Rows from block 5 of a small audio frame classifier, named by matrix and row number. Rows with one number belong to one channel. Each number is 500 + 40 x the weight over its row's rms, rounded and kept within 0 to 999. All counts start at 0. Numbers have three digits each. After the name is the row's rms in percent of the matrix's.
After each channel's rows are labels from the 100 clips, of 14976, where the channel reaches its highest value: "loudest" is the band of the loudest frequency at the time of the peak. Only what is clearly more common there than usual is listed. The data: Morse code for random letters and digits, with fading, noise and interfering tones.
# convs1: first pointwise conv (model.blocks.5.convs.1.weight, 128x128x1), inputs 0-127
# convs3: second pointwise conv (model.blocks.5.convs.3.weight, 128x128x1, transposed), outputs 0-127

convs1.74 098:530500500500500547496559410486500500500521458500577239500446414500500520500500613500500500500500500500500423500435439440510575416500500500464500500500451500500437549500500500500500500500500500500555500500500500500500500500500573552500500500500442500535500500500534500500540500500500499500500500500500500500563500500500500500500500500500500552421500500500541500573500500500500480605500
convs3.74 100:605547500532500437500552500500500567500547500500586500500575500500500500500500500549418500500551500500500500500500500500500500500500500558500500523500431500474465500500500500399478500500500500500500571500500500434500500500500500500500500415437500500547500477576500500500500550529500559536357598500519500500482540500599584421402500556563500500549563500500500500376500500500500487500500
loudest: 1000 to 2000 Hz

convs1.124 105:592429500447500500500500556500500523578428500500500500430500500490500459494500500473500500500500500378496500552500500548500500500500500500500613500500461500500500500500444500500589559500500500500567589431555500500431500552500500500500500500500394500500500554500500500531468500500500500500500508584505500500500594592366533500500500500500500500648500500500500585500500500470500500500500
convs3.124 097:500535500580500500526500500500500500500396500500655500500570500500500500405500500548500500500593500500500417500621500500500500601544500500500500500500500516500500500500500600500435500500500539500574500500500500500606500500506500500500500500500500392500514500500500446500463500522500500500500446430588500500500500500601500500500500426500500500417572500500475570500500431500500500500500
loudest: 4000 to 8000 Hz

convs1.69 112:548558500500430435500500500500500491645500500500500500500500500512500500501500500517535468675465478579500500500500500500475566500528511486500434500500463519500405500500500500500500399500500500500500500500500500547500606550500601500601500500447599559500439536500500500500500500554500500499500500415565500500500500418500500500500500549500500500438500500500500500418500500541531500500545
convs3.69 112:500500500500500500536495500500500500500559500569500500606342500461500500500500500500500500646500500500463500554500474500500500500403500544500500593500500399500500500554436500500575500500468500500500500500563500577583500597500500551500500500500500500500500555500413500500500500535500423500446500500472500500503500500500549500500500408500609500500500500500499500480500548432500500413500
loudest: 500 to 1000 Hz

convs1.97 102:544615410500500500500500612441541500500500508500451500594523500500522500423500500500500500589426500434500500549500484500500528408500500500627573500500500500432546500500500514500500500539500500500571557500500500500453500500500529500555500500500481500500599500500500500500500500500500500521500398500500500500500452500500500500500536414548500598500579571500568500500500533602500500500500
convs3.97 118:500507440500500500500500446551500500500500500500500500500501570450500538500500500599557540500500500573406460500500500500558530500458500427500500426500500500522500469500500500500500449494442500590500500612546448597500500414527500443444500549500500500500458486500500500477584500570570500500500500500500500500500455350460536413464500627500500500525532500500500500500558500561500500500500
loudest: 2000 to 4000 Hz

convs1.38 098:415553538500500500583500500500500533500540500500549449592500313500500500500500500500393500500500500531500500500500500581500500500500500500562410500550500500500500500398556500500500500506448500500500500596445415469500500404500500500500500500500500500500500500500500500440500500612500500416500500500500500500500445500500500512500500579500500500429500441500500500500500500500500500413586
convs3.38 101:463409465500500500500455500500500591500396558353500500500500500500437500500571610500526500448500433500500419500500510500500500500465500464581500500627503572500521500500500500500500445472500500500543545638455500500500464500500500500417500500500411500449479435500500500500500500541500500500500541500500500500500599500500500500500600500500500500500571500500500500500500500500500469500500
loudest: 1000 to 2000 Hz

convs1.46 109:429454500500500585500500500500500500500439426500425459500435360500500500500500473500500461417500500595515500500500500500500453432500500500500383459500406434421440500500500500500500500500500386500500500500500500500586500425500500500500500500593483547500500500500471500500500500509500500500548457500550449500500500500500500415500500572500500500418458500500500606500424500500500500465500
convs3.46 107:500500435500500500447413599500500500500564500500500561500500500500500490376500500500500462500500580503500500500500500386500500395500397500500500500500389500500500544440500500565500545500500500500500500500500500500564466412500500500500500500412409500500500517577450500563500500500569500517500573500500500500500500479543500425500500500500439446405500500500500500500500500499386500500462
loudest: 250 to 500 Hz

convs1.44 101:460486500483411500500500500500500500538500371435500500500500500500500434430500500385500520500500554500500500500500500500500500508500500500561500500500616479500424500500500500500500441554500500500500500500500500500500500500500500500500500500500500459384500513411500500500576451518500491500444556500395500500500500500522500593456581500559500616500500418567500437500583500500482605500500
convs3.44 091:500458488500500654412500572399500511560500395500500500500500500500500387500500609465500500596500500500500500501399500500500500500500500500500340500500500445500500548500500500500500500500471500500500558500500500500453553500500500452500500500612500500500500545474500500429500500438500431500500500464500502533500561500527520500500451500500500500500500500500500402500500500500531500500563
loudest: 500 to 1000 Hz

convs1.17 108:500573528421500500533500442372500566582528449574551439500569369616500500500500500455463536500500500541500520579500500576500553433500457500500500433584500500500463500452500500500500500500500500500520500500500500500500500500500561500500500500400543500500500500466500500548560500500500500447500500500439500500500458500477500500517500500389500561500535446516500448442500500500417500467500
convs3.17 101:500433473500500545500500500500500500548500494405500670500500500500394500500500500500500500500500443500500437505500500500588500500413500456570500500589500500608490500500500568500500500500500500500564500595432500500500449500500403500500500453500500437500412407462539500500433500500500435500500500500500540500445625500500500500500500478448500500497500500500500430500500500500500500500500
loudest: 1000 to 2000 Hz

convs1.5 105:431500500544500500624588587500416500500500500635500500594500500465603500500500500500500379500500425500500603500500500561500500500529500500500500500500500500500445601500442428535575500500457500500500500500489500481436500500532524500500567548594500500450500500500500484500449500500440500500500544500531500500419500500500500500563500542500500449500500500500569500500500500500540500500500
convs3.5 105:500459500500500500500500548500500500500500500500419500500500500500500428500500500425500500455500445431500543500500421500500500500500500588500500500546500500396500500622444401500500500500500444428500595500500500500500500500500500552500460463445500500368564500492500462500500477500500500500500500500500500373500500420500500500399500500460500430500416500500500434500500453442500395500500
loudest: 250 to 500 Hz

convs1.78 105:531500573500500395500500433500500500498455415500454500500540500500500518500500500500500500539500551550500500500539500500500678500500500500500484419500419538500500441580500500500500500556500500500500541567500500500500500500500589500500500500500500589500400523561500447417500500500500500500500500461557592500438394394500423500500500500500537487500500500500471565500500500500561500500500
convs3.78 108:445418500508500605586500500500421488554546500417500500500500583500500500480500486500500500500430500500586500500574500500500540500464500500498500500392567500500500500385500583526500500500500500546500500500500480622500500500500500500500541500500500500500500500500385500500500500500500466500500500500500603571500500473500537500500500500558419429500500500500500457568453403464500552573500
loudest: 500 to 1000 Hz

convs1.11 087:500500500500500500500500500500500500500500500500500535376500444640421562500500500500500518500500500500500500500353500500449500500500500500583500500500500437427393500550500500500500413500500574500601434410449500500500500500500500500500566500500500500500500500500500500498500500393500500500500462500544595500500413500500500500500500500363500500452500500500500500500500500500523500430500
convs3.11 098:445500500500500461500440500518623515416500500500500612500500447500500500500538413500500503500569500500500500443500500500595500500500500500500500543500500500484500500500388500500500500588500500500500500500500500490500500499500500500500500500500616500500500417500500599556500500500500500500500614500500552414500500500500500431500500500500500532500500366377500567500437500500500500530427
loudest: 1000 to 2000 Hz

convs1.120 104:500500500533540500500500500415554500500500500500500500546500432469500500500500452500500500500500500500500500500500500500500500600500449500500574500500468500500500500500500500443500512573387536582506500500500500500500563500500500606500500500636501500426405532490581500500455506500383500500584446500500500500403500575500548500636500500500535500500500500477551500500543500500500597500500
convs3.120 089:474442500562500500503500436500500498494500500500500500500500500500500592451500500500404500500500500500521451500557500468500500500500500500500562500500500405500500500427500500601500500500500605609500500500500500500552500500585500589500500500572500451591584563560500500500500500500500500500500603500500500587500500500500500500571500500500412500407589629500500500500500500500500500500454
loudest: 250 to 500 Hz

convs1.113 101:595500560500500500500447500500500593500500560597500500593500500559481500500500500500522467554549500415517481500500500500569500500500500500411542500500485507500500537600382500500500500500500544500566500586525500449362500500500482500500500500500500552500500500500579500505500582593500500500500500500500500376500500500500500500500610437500500500500500575500500500500500500500500500555500
convs3.113 109:451500500425527500569500500500521423500500500500500441556428500500500599407440451500594500433515542500500527554500500566500500500500503500485512500489500500500500500500500444432500500500550500644500571500500500500500500500500635637500500500500500500500500500566415500543500449550500500500500500542443500500500500500500500500500500572500500500500377415500500500500500524500500500500500
loudest: 500 to 1000 Hz

convs1.31 109:500556582500500408500500477359490500500532500500500406535500409500500500500500500573511500500500468500500500500361500500435500500541500500584397480500501500500486500500641500559500500500383500500500546542484562430500500500500550500503500500500500500500500500452450500500513500500500565418500469460520559500500500500500500500500500500435471500436554500529500500500500500500500500430563
convs3.31 082:500500500500500500500581500500500500500500500500500500373370500500442500500500500500513500500500500645500500500500500665523546500500500500500500500572471500569500500500421564500500500500500500533500500572409500500500515500571428500557500500500500500500500500500500500500493500587500500312500500500459563500500500531500500500500500500500551500438564500500500500500500500500500500535500
loudest: 1000 to 2000 Hz

convs1.93 098:500563500419500500500500639500500585527458500549547500500500500500500455500500500585491539500478386410500500500500500500417500500607500500500500500500489500500547500500500500500500375563413438470556500416500500500470417500551500500547500500500500411500500437500500500500500500422500500500500500500500500500586500558500500444500500500500500500580500500500500500607535500500463511500500
convs3.93 113:557500500500455500429500558467500500471500500500500500500577500500447460500500500500472348500500500500542564500500500426500500463598500500500577417500500500500500500500541500500500500466500530454545500500500500500500449534500500586522500354500500500465500500500500515585500500530418623463500434500500500500527500500500500607542500500588500461384500500500570500500500500500500500500500
loudest: 2000 to 4000 Hz

convs1.76 104:500610434500500500500500500500500480500500500602500500500500500504500446500501500500520500500500500523500500500500500500500599463500500448500500527500500500500500500500436500424574408500500500461567476500312508500555500392500500500515500595500576565500500433500500500500500450500500500500500500500514500500500500617500547500500500500500500596500441463500555500544500500565500500500614
convs3.76 099:500500449434500500500551500460500436500500576500500500454535589500500500500500500500559500584500500483500500500500500472500500500481500500500534500500500500500451500449504530500500500500421500500500500508500282500500500500500500500566500455500500368500500484575500500612410500500500500500500412500500500500500547503546421500472500424500484500500519500500500636500500542475500500551500
loudest: 1000 to 2000 Hz

convs1.16 109:500500421500500500500567544500500500562500500383500500500590500500500500500500500500500477554500500500500568474500530521467505500541500500501500524531500500500500436500500501442500500500586430603581538500544614500500516500500500500500500500582500370500613500500500435400500500462500430500550539500500500500500500500500452500500500500500500500500512500500500500675437500500500500500500
convs3.16 135:587500537443500500500500606500500449555500500552489500544541500557446542524400500500500500500567542442500500500500510431411500500500500500500500500500500500500500500560500500500500500516500500411419459461500500435547500464500500500500431500500500536540500500500500419500500500540500547500602555500500385500448500500500500500574500500500500471519500588500500535556500650458407503500500
loudest: 2000 to 4000 Hz

convs1.106 096:500500642500500500500500472456500500527585500500500500500500500500500500500438500427500500577500500598500500500448500547500500500501500500500434500500489500500500500500500500500500500448500500474500429500539500479520500500500500549500500500442500500459500500462463605500500500500397500500436500500500476500500500500500500500520500500320500500442500422500308500500500500500500383500500
convs3.106 082:456572500500500500500500500400500500500500500500500500633500500500500500500500500500362434500500500446500500642500585464382500500500500459500500393500500500500500500500500500320500500645500473500500500500500500500500500500500500500500500500500500500500500525500600448500500500500500548500500500500500500500532500453571500500500500500500500500500500500500500500500500500500500600500500
loudest: 2000 to 4000 Hz

convs1.85 089:500542500589500500500525578500500447500500426500500555500500520429500500500500500500500395565500500487500500500436600611500629520500500500500500500500500500500500500500500500500500500500500500500633500571500500500500500500500500500500667590500500500500500500500500404500500403578555448500530500564603500471500500500500500500500500500500454440500500514500500500500500500500536500500500
convs3.85 105:543500500350500500500517500500500500470500500500500412500500500500444500575500500558500415500500500500500387409500500500500500500441500500500500500500500420500500500576500500567441500500500589588500407461500500500500600480568435432500500500500500500500462500500500447506622500440459500500451500500500603500500500465500500500500500500500604500500572500500500500500534500500456500500500
loudest: 1000 to 2000 Hz

convs1.30 090:500500500417500500435418420500500573500500457500459646500500487533403500500500480500500500437500500592500500500500500500500513500627500500538500500500500585500500415500473500500500500500500500420500500500500500500500500500500500372639491500500601583500500500500500500500500500500638500500500500500500500505500500500500500500500428500500500500500500573500500477500550500500500500456500
convs3.30 083:500500500500500500500365500500521364500500500500500547500500500500500425500591500571443500500500500439455500500429500500534500500550425500509500434500500500379500500500500500500516500500500500500500500500500573438500500500500500500500500500537500500500414500586475500500500500500500500575500500500540500405500500409500500578500591448500500500404618500453500553500500500500592500500500
loudest: 500 to 1000 Hz

convs1.20 100:500500500500500500500500500500500414500477500500578500500579500492500518527500446570500573500484500500500500500500500500500500500489500500500500500500500500581500500591446500500541306500500500500500500500500500516500426552500500568500500500500500500500455500473500500653400667500500500500500500500500350500500500500500500535579500465500500500500500500481500500500500500500500500458551
convs3.20 093:500500500500500500562450500500500467500570500544500500500546465500500500500432500500500500574500500500500584319500500500578591500500478500500500500500500604500500500500581500500614500500500610500500500589462441500500503500500500536500518500500500500500500476500500500500386593500500500500500392500500500500500453500500500500500500500500500500500500500500500500500500500500412526500354
loudest: 1000 to 2000 Hz

convs1.6 108:419579554438500557434500500500500500500446465500555500500500414561500500544500500504500533500500442500500500481500500500454500500500500394500416550500500508500500429500500500431557390500485500382500500500457500555500500389500553452577545500500500482500500500500473477500409500451526500485633544500500500485500500591500500500500500500500500500500500594500500500500500500407500500465500
convs3.6 089:558459500500500500522538500454500388408500576500500500500500500597500500500500500500500500500500500500391500441500500500413500500500423500500622500500500500500500389500500500553401500500500500500500500500461500500500500500500500500500500435566500500500500500601500605500500500500500500500500500619566533500500500411500439500500576445500495500465536548500500603562500500500500500500500
loudest: 1000 to 2000 Hz

convs1.1 102:579500500500500405500500500500524500576500500500500500500500545500500524427456531500500472500500500500500500632413419500500500500452500500384500500500460500500500555554500454589500500450500500500500500500500500437500500586500500525500500500500500500453500500500500500500500450587500623500500528537500472572500500379500500500500500500614500500500500500500551500500500500500500485663500
convs3.1 118:565500500442500541425500480314500500554500500500500500474500500500471397585500500576445522500500568500500500500500500529500500500500567500500572431500500500432500500500444539411500500500500429430500500500500500500500500500500500562500456500556630500469500500565500500500453500500559500500444500599560441500500500500565500446500500472500524500548525500500439446500500500500464500500500
loudest: 500 to 1000 Hz

convs1.22 093:500585569500500590500500500409500500500500449500546500392500500500564500500600500500500500500500500500500500500500500500463537500500500500500500500568500500500405500500580500500594500500352500500661500413500500500500500500500583577521598525500500454523500500500500573500500500500500500500500500540500500500500500617500500500593500500501500500500500442500500500500500500500500500500500
convs3.22 105:500500519422500500566591500437500500500418500500500500500452560623500500542435410500500500500452439451500500500500500500500500500559500472500500433396500500500545500533500545500500500528500440500413385500542500500500518500500575419590500622526500563500500578500500500445555500500500500500500500500454500500524472379500562500500500500500531500532500500500500500529500500500473500545500
loudest: 500 to 1000 Hz

convs1.7 086:500500500500500595500500500500537500500500399500500500414500500500500500500500500500422500439500500500497500500378500500500500500500500500622500500500500500500591420436500500416500500529500456515500500500382500500500500392500500604465500500586445457500500500500500500500500500562500500500500367562584500500500500491500500500392500500500500500500500500500534500500500536500500527396500
convs3.7 082:429500500500500500500500500500500500500500500467682500420500538500500631500500500500500500500500389500500500500500500500500583500500500500534581500500500500500500500500545500500500500500500500500500500500566376500500500500500500561500500500500358543582500500500500565500500500638500500495500500500500500614500500500500500589500538500500500500505500500500500500500500500500617500500500
loudest: 500 to 1000 Hz

convs1.28 100:467500442500500467500500427500500442500500421500500500602500500500414462500474500409500500468500500500577500500554500544406335500500500528500500500500500409500500500557500481439500500500415500500500500427500500414500500500569526500500500500500500500408500500500432590500456500500539427500500495500500500500500500500423538500500500500500500633544500500500500500500500597500500500500500
convs3.28 102:500500500500500500500500500500500500500500417538500500500553500500500479500500500500500470519626500551500500380500500381500500500500515500500500500583500500500531500500500500500500500500500583556500500568500500500500500500671500500415500415500548377500500500500500432500500500618457500500423500500500500560500500500534500379500453500500500500500505615500500500500500500500500500500500
loudest: 1000 to 2000 Hz

convs1.57 090:500500500500500500500500400639500500500500392500500570500519551500500500500500500500560500500500500388500581500500500500567500500500528500555500589500537500500563500500500500387500500500500500500500500500412500540500500535500500500500500500500500500500500500500522500603500500585500381588500500500500500500500500500500500500500500453562500500565339500500559575500500500500500553500500
convs3.57 087:500500500500468500500619500500500500500500500460500500348500535500500500500500500500500500500500416500500500433500500500500500500544547424513500500500500500500500625500500498648529500500500443522589500629500500500500582565500500500420500500500500500571500425500608500500500500500500500500500500500500500500500500404500500500500500500514500500500500500500500500570500500500646500500500
loudest: 500 to 1000 Hz

convs1.33 101:500500606500455500500435530500500500478443497500500500500500500500500500500461459500500500500500500583500500500433500500500500375500500500405442588500500500500500500455500500574500587500472500451500528500563450500500479500500500471500389500498500448429500500597500500500471513500500500500500533500575433500545500347500500500500582575500500500430615445500500500500500500500432500500500
convs3.33 101:525500442605500500500500500500475500494500500500500500590500500500500500434500381540500500500500450500500500500500640404500500500422607500500553500500500500500500500500429500436500430500500580514500500500500454500500500500500429500424500458500500589500545500549500547500563500500576500500429500472500616500500500500500500500500500458552500500500500568515572500455500476500385500500500
loudest: 2000 to 4000 Hz

convs1.49 092:500500500454500460479500500500500500556500500500439500500500598500500500396500500500500500500500500500495500542500500500457500500500500500435543409500451500500500500500595456574500500500500482500500500500500500417500545687500500500500500500500500500413500500500500500500500500500511500500500500500500458500500500402500500500500500500500500500393500500500448500500500500500500323657441
convs3.49 109:427500500611500500585500500655500500500500500500500500517579500468500500500500396444581484500500386500500500500500500500500500500431500500574500586450500616500500500506500500500500500500500500500500570477542462500500500591436500438500471500500363500500500401500526500500550500500500500500500500500500521500500500539458500500474500500500500500500448456500569589500500459500500500500500
loudest: 1000 to 2000 Hz

convs1.77 098:500500500500500500651476542396500500500500500393580500573500500528500500500451572500500500500500500500500500500500500500500500500500500565500500500500500500442570500564587500500500500433500500500500500500500500500388500500500500444500500500500500411500500500500500500500500500458500500378570500500636500500500500500500500500614580500500500500500500500500438500646500500500500500500500
convs3.77 109:500500530500500500640500500500500500500500500596500500500500611500500428500446500500500500510436500500500500500500500500500500500500434500500500500500500500500504500500561500500500500500453381500500500500480500500500500500500542500500500500601500463500500500500500500500437500403500500500500500597500500414402500660556500500500634500419500563500500431500500500441500500500500471451560
loudest: 2000 to 4000 Hz